config = dict(
    model='segmentation model',
    dataset='close-ups of made-up surfaces with and without defects',
    train_examples=50862,
    image_size=48,
    crop_scale_min=1,
    horizontal_flip=True,
    translate=0.06,
    num_classes=9,
    encoder_arch='vit',
    encoder_norm='layernorm',
    encoder_norm_position='sandwich',
    encoder_activation='quick_gelu',
    encoder_mlp_ratio=4,
    encoder_head_dim=32,
    encoder_fused_qkv=False,
    encoder_bias='all',
    encoder_qk_norm=False,
    encoder_parallel_block=False,
    encoder_inner_norm=True,
    encoder_moe='top_k',
    encoder_drop_path=0.05,
    encoder_num_experts=8,
    encoder_moe_every=2,
    encoder_expert_mlp_ratio=0.5,
    encoder_experts_per_token=1,
    encoder_shared_expert=False,
    encoder_patch_size=[8, 8],
    encoder_conv_stem=False,
    encoder_layers=10,
    encoder_width=128,
    encoder_positions='conv',
    decoder_norm='groupnorm',
    decoder_activation='silu',
    decoder_weight_standardization=False,
    decoder_widths=[32, 64, 128, 128],
    decoder_blocks_per_level=1,
    decoder_block='plain',
    decoder_attention=False,
    decoder_upsampling='pixel_shuffle',
    optimizer='adamw',
    lr=0.0028,
    beta1=0.9,
    beta2=0.999,
    eps=1e-08,
    grad_clip=1.0,
    cautious_weight_decay=True,
    steps=8700,
    batch_size=256,
    epochs=43.8,
    lr_schedule='linear',
    final_lr_fraction=0,
    warmup_steps=260,
    weight_decay=0.3,
)
Rows from expert 5 of block 9 of the encoder, named by matrix and row number. Rows with one number belong to one neuron. Each number is 128 + 32 x the weight over the matrix's rms, rounded and kept within 0 to 255. All counts start at 0. Numbers have three digits each.
# up: expert up (encoder.blocks.9.mlp.up, 8x64x128), inputs 64-127
# down: expert down (encoder.blocks.9.mlp.down, 8x128x64, transposed), outputs 64-127
up.0:101162133099108152125105128138136131116120161141128146142150147169157104120136128130160154140143147122137081115120100138110145126105145110169129133143088132119135097140133142122122146102158165
down.0:139121136136223138168134144156141150128132133084132098123137122113142118137131143143133104135155140130096120137112088164144148145130161111135108119129128138123118144149127118137128126125089099
up.1:186112157146083135082116102120100113149140115124167113078135136108219133140070141178106153123121074146125136126128169141127125171097156145105112107135150124119138116115073123226195136093115117
down.1:085114089156126137094138125121105152143100156172109135089114126130135098137124112097133149145129137153151090125107102116111161132131135136179236125130148105127133100109131129143144163147101140
up.2:130219112115141164192145082101141148113137157177142139189100151183100143120098130207149112169084135129148146141128103113120131104162143080178177128077132117109147090133122140115107132138175166
down.2:118135118134174131148119146197116162132138147087143006139133115134126142138135151141150065104134129101089113125129081167136116143126141155125055068150112127117132146148139117114156116102081113
up.3:128085154094195147136135215076187134065135096082152173076098160132114139138138138049154139043111113135154055145109150190095157077127064216116105136153132144121160165113155130136055037177081040
down.3:101137005152032127135141139094108150114115131140140101128150152130119124139125112125137221099120195169180143151150073104138139063131106144117255117141100122146115112134153121157114135157144139
up.4:151201138103104173176100065103118099116193162144147130172125182194152153111140097199100171098138108176140154088145128127131152060125130152173183155089168094115118093142108151134154136101167125
down.4:075161089144164116148138134233109177117142153101142000139122141130131136133141151128142109108142130153094113150085075145138125138131167133174167070138121124124133155140130116153150109146077114
up.5:128111154117201118143125196126131104132137125121070106174158109135066115170084128103136137108162167089140126154138070141113108122118121126108131114182123115116152127114145117096086060154130138
down.5:159132077113132150126129124105162135125125161068148084131129127107119129114120131150115191086141123166146172134154105117144113104107110137116209119104081106115128130125142150150119123134116096
up.6:119196121082102109175113080138130163072159178166162137167115158159140157115162110157143166134121118130132107132110115109127127071122116109203144137138153136103135123093113157073141136159146119
down.6:111155095145165146159100161220099148126135134100147017146138127137113148141146146154150081105138135141106118136087081146132139130121159122155124056144142120114149144149148135113133113133091119
up.7:129051148075212116183152163086171135080119094096153127084089146130147149134144187104137153030083114092147088117139134149112106048117085247079075110143115102128155160083154163162088055192091089
down.7:076131000109038158121122142068130140109115141131143118140131135152129119129119124130126244112095150171180145152166125103115123070113092144122255149118101130142110110129143135147082130156135143
up.8:123131149121222143174103192115116138115135089144127159129140157144104130127117136131145124098113154155144121126114168146068157111113126160126144151149099112114170117125159147120113068065135109
down.8:141133098132117126137130133127128129140138123074121109137133139124126132135140133127122153084134153161143129147162105108127137097120120152120231127128108115144074151123126113149135121180083131
up.9:079126093088126123102148126137133132125148142095157142154081104106106166131192120123144168144051105118128212184103105120146106129094081102106081176168139158178138156038095171063134162157145065
down.9:149108099099109116188091183108111146114080140153130148209142124133098156098121143135152178141120150129139158104098123069148105099117102128147115088122173118116056096130092144107137141108171174
up.10:120109121081165104149160075135114152060136132089155126164086175107149135151204127139110205129107069111125171133100133109146145084112107130120130127126241152162132142000140147141108135147141108
down.10:108143060108100155144096159126090169123103133138141136152129142127109158130106116134147190130126117175137144153102112081129115087103127152177194063120205096101131101135111111133110133108145201
up.11:106129127107108121080139154128160127075170108051149157130071076135087163118202057149177153144036094142117168206114085132139064128153115102127090166151148159111141143074088150036157144212132065
down.11:171159087115125127169121186161102146108082148149131100219150145134044182123143155130163129129124165097129139115097112094148108118111094127120098056141187119136117092143100145110135136125181163
up.12:101116151067124099115138076136186156086114141128160141178083156106110168149202123127118150153135104105130155138088129117149129086122080105155153130170198176148159155039143163075139188141138110
down.12:126126127110180147171111150150089171119135149128140113149131131102122155146110132152135147130117138120094139127069122123150127099103143134178101043146198128097121081142119103115146129101132153
up.13:123112142058126121112145069122154143127121133105178129143060180117165159146179106178104121138064111112120176140112195129141138123150123130121177147111155137122114085038073143111130167136145043
down.13:097121122129138147132127150147074144129105169133121126140153133095110112129131144105131149140115161183121136107090097082156129093105106145193123100129185143105090069107117142159161144143147182
up.14:142184118128085131124113067136094131170114176158127088131145145138161108114115143179112123140157130151124136099117119125140180182091166112153137077097110105116117108153088097161162176113161164
down.14:090115238134185149144111130138118140129159139119123104066127113122165079118117113114109092146117098131079109126077116153122142162135146113129071148126132136101149136120156107132177143103080118
up.15:148215104138121138164105059088131127105182157178135134136134161183190141096115135201115143125097114159146159088151139089130128088152149126158181151069159073136103098163113142147159134092163142
down.15:061149085145171105146122123247124169114152163086128012161124132148135142141165146126139096091132139127082098137125082164129147129134172134147136078148116122145123174135148126124132096134063111
up.16:100142194063137102151082122132167145062171169130149176182130177147161130135215113094144169121153116164169103140083148163122123078143108140226148146185198194110137169060118142062106110201121117
down.16:119206077165180136191117154209102170118099148119162050147146151110067117138119134165149145113126176146130126139072070118144139127112134143181189051143184135094118120146164133155126102164104153
up.17:062137113099107116110134099136145151114146146135153105177088133102116149153174127136143153148104127107116179147098115129149126111128103101118137134155154171172139121058103164107155202148136069
down.17:148091116106169146170083165125113142103112116132125131179124101108141146137114129142142138129126123144102129114073124104138114102103146139172087094127177120119119101130107110109134138099147151
up.18:107069149048156137117140158090153141097105133111145138108111178135096147162181089117164149116131146143096046167096130170119124111105115136172160176141169196079147123055124103085099124181106094
down.18:120175109153110163137134142102095116142103116107132156124127134061126125139103122177126193118155188170139135120089094113121168070124148134171180079137172120127149084135143161200121139168126142
up.19:131167120179141118119105116162086122179130156145074105129196066189175073115077147157164136158132119095144155109158142121132113174110122107099109116094077090132106122194121110128152133070141176
down.19:120143148118151100114129103148158143112123142085132114104132131132175111122137141106113110149133145118114148146192140110154095186128125113088144164114060126132078174124135145103149123126105106
up.20:144229110151084132126112062124120119163113162171124106161130113169121124121126144212117123153107129143142151109143131110126150155160145086128172097065127096113092122173110104120154152089177194
down.20:105111205117199133127116115148143138129158159109131072112113133154125121123137168128133055115126096088046094126136144155129117184113149125106003147130126139110133148140125117103172109100099124
up.21:149072138104173135197167154073116114100141078046142167081114126134170122089120156112153162029107110157136094105123134154136123026132098243107075149155105101124129135135147150214142084135081092
down.21:070131013137027145121134131090132130115122132129129121133121135160126126137134137128128246115094128158182158143172126112111135089115086149125255142122111138134126119112129125137107122168125146
up.22:168041149056063121074128067210131143122131118150194095137060157053183209123164129162060150126110090131096137161102189092195085118141126114134147141137182173108151120014068146109155216126110061
down.22:071124145134156124148110157185069122120128202163126137137113105106131115153133086130150165145120143186111147127036127084135167078085126100247126102128209088088095049115147132139186175128147155
up.23:154100172111195123150146216129125145114129094130092130163128135155069132142136124100138131102120124102138086122133101131120150107167092165125129136162122134115154179173165102078067000134101128
down.23:125153036131099148123123126115133100125125126106159079105134133153133131119123130148123191081128144154146151145214125112147124090119070135100255110122089112122109138141140145156129121165121123
up.24:094137098091159102121144107142138170130116143121143104162084143087122159159185125097095144134117151074130178141087158121143144118074101112087147105174142150185133142056095141134126178147132071
down.24:104044123100124116164082150091101134109116161159140138173119079109146105134110137127124230153125151178138150106112123100137104089112104130165133131106156132098093088119094131108177116129156148
up.25:146093123110096114056149067145146139142114122135187080144092137048151146130145120189063147146125127117108171160110185100185116132106149110091139127161148170143122115056036107137172218130115086
down.25:103085156110164144125092151127090132114111192174115144135113084094161094131113111092104187157104122161118125100076148079123152113102125109212121128110199121083105063093112150134192186127152153
up.26:155103149097142130132128199108146137082123109117131141140121180153040133168138120099149160117167116136119087146129133154101154104172101141137128148141146166098111159130141100065112051186094100
down.26:116179091139122160152140126096109122130115134125135148109124155109095105135135123172111183091149184155154150135128141121141153099126117138127200095126143101136127116134155133165128125155141108
up.27:142142130087073123108145068160121107141144128157166115151082189112133211133164117137081142126144103132090140165094140130151076078128108132156151127142176193088132125041095147103190196147122102
down.27:078138131132147129164095167205086145104130168144138053146121117118135120150125103130158135130122149141126139118052090128141155107105144124183138089120187109111105064133160129123184151117130140
up.28:159100123155135115113139076129122129138132117127169103093112130108165132122096144180107150129110093101130145120136160141125106160103133126064120104133120123137110131089105136178162138127130104
down.28:088106065110070150101115136103119127113111156157114123128118114126135103135144128100127186151104123160170113124144144110112115135124100143151219141120145114122114102113132131122122147140136153
up.29:113160092138155105140147127165158141143173129146101134161097092122074141157183138093130095152144141106120202163093124111134105112138091102111121104142127125169136147133165137109114133179093075
down.29:138129116096123143144092149143124143112118107123126129165130091084152130125146122140127124121123112095129142116149146094136078126103114153134130135134136121112125138129110137086120143138172140
up.30:128122117126166135119134249110154121137153094111118134119125121119095146153117137110125105062084111111159103153114124129102146101138080177084099119153110097119165154185180140111076044126090103
down.30:113124024117045137117130126087129120108113154134138106140123128137138118134135106118124185108135147171167150154160093110132124095117104130131255122120086121164120120133135129125112133158133124
up.31:126116143072145152118138128125151113128111161111141152109075157097172129126152115112116136124122108128122123111140128124140132116122123124147147157120153130129125124073106146120134152140149104
down.31:109131136145112103163147133144124155136118129161125150120136116096120119161110111145139148145130132133120121119076091114134148096129138136153160080152153152128114072120143108145149124134144156
up.32:149187098159116151149103076147103121151116158180122106144133133175142117108123141218157143152122122127127149107150131109122124152117134094148165126064126110114114100134126108131147152089165173
down.32:099126169124165124139125127164116147130138140099127090121122099147138127116125154124134079134134105113097110131128121152135126129122149129133057146130132127113115132130142113124172117110095102
up.33:132201107137112132187148114103119144130152147178094111161117113179108125124060135183141071153110120138117149142126103102103120142164176097140166108077139124094144073137160099114137117091158146
down.33:115116137134191147143124156182132144137131140100137061116128110142126144136133139145145043118150119106085124138136097148131126144126142140114087088146121124119136147137128121101159121105100104
up.34:121094134103118127062144087156177156088115140123200123156088150071183144141196124130110166146087095113120155139120180094188101113136119114126130143126188147137128134044083148077126207134126070
down.34:098137087128157106145104140161084126129093157148118119167137120125148125143133103148152181155123151158115116131070110088141146107093105110198127085139189100098122075127097140130148152108161176
up.35:142122158102140085080123115173125143125132148128172153143095108096150178107198108151117189136082069134109183158107169131162061066148072113132133152134140119124158175098092146081136204136111090
down.35:100149100118110081153093148162071158125127165167131124143138116129089128139135130177151139155099135120129133135098106101138132092089129132168108082141144111120101088119145137081147134119146149
up.36:117069111067220099187136223098154141114118101102135137092110151132095124147141145106104165021128123115164077155133117153090148054125063240097083128170116118100116177118190135154092014165087107
down.36:088118000130028143128129139054136141104126139141148117140128129151133101133140134131133234085095144164191160156152134107126125057122093150115255156123110123138098134122142118137103121148153141
up.37:112087111077115075070149093130131144112148120076182147121086132082139182102177077124139169108069068153109142195078145179176103052137097136143098173158186185126134138038084135096158183179095045
down.37:112146117120066130157125155129064150128095151168137150199127137112083134125135107133142182139109188165151162125066103068139136072113102124234169066116191102101127048113135167125126169138177171
up.38:154230166101134148212123074106109123096214135138135162152129117237121155090104114209119181105115116163175154113135115127132127052146136169154183162126144095135120100158125141101142085125137107
down.38:087169048146155116140112141239119180126137165079133000147118134140135149116142160119156117087138149166100112142108060147137146138106166142169193050122111110136126159142142125127133109166065109
up.39:096130134098126135117147089137139116139135143121134141184083148100132131152176122128091112162084145133143198101149123102124125144143137104132177150127132104146114132098126131098143152098178117
down.39:141099169120155130133126134156141144122126115122130130145126108115130130136106140127128121129134076143084126096095150105137114122133118138143047122141170142110085118139123105121152113110128184
up.40:144160164098135142172136129153118112105138116141121143176135157205126117122151121163152148120139146131125118115141120141124145111118107130158128143133144110126138106122139141112131154106141134
down.40:112136113134200115160137135169124152131138155088148073120148116119138127120118157146136120107142138135101143152134091137160129131105148135141143106128126133110121112148130106150158117135097115
up.41:131081138060132092076150119138119124115143100092195111105096159119115204162147103155133164084118075127106117206099150154143088077127098145137130139116212147117163155041116120118127172174092065
down.41:109170063125078127130100171113085149113100187178146136149121139096123125153116113128137205133133196183160147116100073071133127075099146139187183075116175087121122049123151141146122147146146155
up.42:134123134169107137128123124127151135113102147125083150108133103147192117078137116103156124141116121128152082096138135127137121126148101132132106114073070125151094171194150175150121144101125144
down.42:086146095147077119107132107187129145127133090136137135139148155157140134137140145130131128149112132078096108139172123143123144147142140098062158148141105126147143150116132127142107119126115121
up.43:163207117148068160135112035108094116174103160158083078157129118162167123095126147221114111130120133152129163089135130117135166157110123124160154083078089108121092086164065126188166183111164190
down.43:067108203146179127119120119162148149112162142108127069084123128160157089135127131099126072129089090124046113128097125193128119152118171120152101154126113145123160132138153127123177135139085114
up.44:142145084168099123102126079163084134163154140139135063121142119137191112144118134185129141154138129094105182108181134105142071180112171115072106090093134099131095111130071094176199119125150127
down.44:115119139110153134107116119124148128102120145163125159139112111135154103120131134102127104158116089126122113122128182100130112154125130115127111159106144119134134135124134136127129147112139143
up.45:139135152088154152127112158133142112101140115119132159162129171127106128189139105112119156116172142165154111125102096132090142099131128134174150153127187131100144155114171119049092093176134135
down.45:134176103137164133169156134173127158124109134119173066120159162104106142112090135161131143090139133134116136139112077122138142134120137155131167076138159088117132137162137109182128115150093136
up.46:136156082146128110127133114107123099157146105172121157170135100145108113123111132172114099165127108135130166138128130104093109165152145096088168139117163096122103113138137123122124123082165179
down.46:122110142115175120116113133142156142118129163108134059143130103127131134137136152123134103113147109123112133120142145136139111149130144166136094129113141126119091158126130109103150117117106130
up.47:141208093118101137166119080135112129138114157178097102174138144166131117097105148181150127165123137144122127105125107121098150159124129087158146096088110119134129090166109142164141159122169180
down.47:107111196135228142143124125170144151115135152075134056097141121155134110121146143143134082120146106086076109122122130187137121169141167129126032127126127130112155157142141124127149124132092108
up.48:114178122102119128145116071143097146132103145157161121148120189123205128127148128163139146134101131114129159118124146116124157125113118111159136124115144138124123101105095153137144185103168124
down.48:106119147127180110171123132181116148117131126100133106135132124126131120127134143131139109135113139149097115133114114140120145126126135126152086114138152129121112127140144119127166119118094152
up.49:147094112093201088217133148125131121120105111129139123116103161133126118141142154152102137074095168110115122110155158143103207117078100181072117112192088111135061097054106138220101069119137108
down.49:082097061125082153117130146064128133107137147129139120141119127146153101128130126116117196094099130166171175150145139119114107075116105149116255165116112144131117130108140140153116123151137145
up.50:091148165048160144143107108115185182084105149163156187171103199149120125123179111111149142142130120129129097139073154140109157098129091111223155155130157179111143139091125158056078134131131145
down.50:128150129154197142185112157167081160146139116101147066115145136108121136150112151177161113125139165122089111133125087140126153115122143133143098068146164141125125128155127116146145113127083131
up.51:119204108133155156172119081082121106124166152183175149121130134198147158094100114213127154138116083146155126111159120109118114082178174113152193172046154056146109130160133115127124087091143148
down.51:089159082139171107143112137240108157129155154088134007154121134131127147141153166121158087096128138126094095130119082169149133126112171156135122054135120127143116182122136113125138105132065114
up.52:128117160071154166121136115098160135117108154146166158162096230148134153162174113144101154115133112152121082102090154152107141056151087142209153180094156169089133102110130170058121169120134126
down.52:099151128156155136171132133162094149136155121112154084137155139109155129146113134163137151121128165128109135135100069142145168089127151124165133089144169130118103102138137124185171118143065150
up.53:143084111116192142172154096139127127124113130088143159097132148121236150119112154153121134087121105126137132097143136115130112106044124194110099130084077087133116128088152182247144140098154137
down.53:069112035136045140114121135103143151122117136138135148132126138144138108126125133138129222130097112162171141134161115108115112102133104135126255150123127144114110122114123123135131128144131149
up.54:103153113170134131140146083174112128180136150165108127150155135130173140134117139165118110172145116087175152090138137100128088185162151109112100111038067090154103163202175132138140130090102130
down.54:101141135100096133096116116179125126138145081110127143141123130131199128135136142117121124177097089107121113133182165105111100173131140109085131160140121108128112174122141127124124120111143146
up.55:133095111058104152140130141138118134132165136145186145124103175108077144128119142128115165108159104162098122138108110120109157091122159146150135133170166153110116093142160109108127121155117139
down.55:110126073141121147179124142103152157124096132126157164148129146086159129123105124136119150103131125134155153130092129110107161095137136138156156095122187076116143138133100119157089117130113128
up.56:111108136144130133113134159105140124130116142131113113141127136130139138134135113125118105126121127107136071109138101123128160145136103133110113092110084124146133155154155154134092134094116142
down.56:131123081144096147111122140107147105125122154134147130106127132164140133147128125126115166138138134162122135141150113135135097116127115104090196158119105138140132128121131127122114122122124104
up.57:088066131105181146116121171092125135159148112133089091158114139100000111207102141100123129115204192109061090174067093174096146086071113129122177095215142158110121109105178106116091109139089139
down.57:152063119105150204153121125039160126093132113107156154137107104074177115125120135157089188064133123141105197113110189110110111086118161157120171175094162118120165101115124104168151122114107116
up.58:123102136059145154122097139066162105138130157091152141132097187120136126139161119136101151091155121164122112149095157140115147049140084146188154148147188193111094130059101128098117152197107076
down.58:107149101129124120171145141093102135103125144145146100139152122089114116136120134149143184112122170163150144134066088116127165071123151139180215083117192126100103064123156128182160123118117166
up.59:153097176115203182131138185170108122074141074129134158138125165168111132153114116112148159118127103140158090119128124162102128139147144152138131160110108145129144157136159135074074080116126100
down.59:134165083135150138151125134140108152140130138107150111100150145117126140137112128142128157099162170168155130158147101115162148108119136137113196084116114106126079123154138115180142120154095121
up.60:133117138159207129176147178182109122167115110153078116152126087132073157104130133117112108125119141105148149111171092124108081142152112127097112141141080076129131157196206131087079040069108173
down.60:125142061124109153099105130117165108122149138081128116127112121131164139108135151136119129105118114124151144150218164105148096130130098137080218137124075104124073157129137125132112119127138115
up.61:153142115122107139144116077128083126142124146136145098140117167129155126132090135152113085128153116142136127114125107122120176173116159136127120086131132143103131106140085098180157143106163148
down.61:083089193137153136124122130113146123128133117116117155073128101128166104130113122101119085116129107157112117124106123148113141150121136123115129124130144144122154134127149103154149151103097133
up.62:147090125087217112227135149092128123121125073080168173093126147165110135150138180130128207035123124123144136123136135153119147025095079255091099122183119103100102106084154151180118084124086104
down.62:061125000116056150130146132062147137107120131123125124151115131145140116134132138117136246096082122176178154148176138114103124071104101162117255167114113130128110132127133139143102103165135147
up.63:156185091142114138148127124151115113143162094168092129152158073191067098134104144156158130154112117133158157140126097137103134194153159096110140119143118078112136088177160139116110091080151130
down.63:123134149122196134137135120177158145123116175076127045129119115135123129130150137131138076115147130114110117129142119126153115164119134144145111118130109129131106161125133109095152120121088096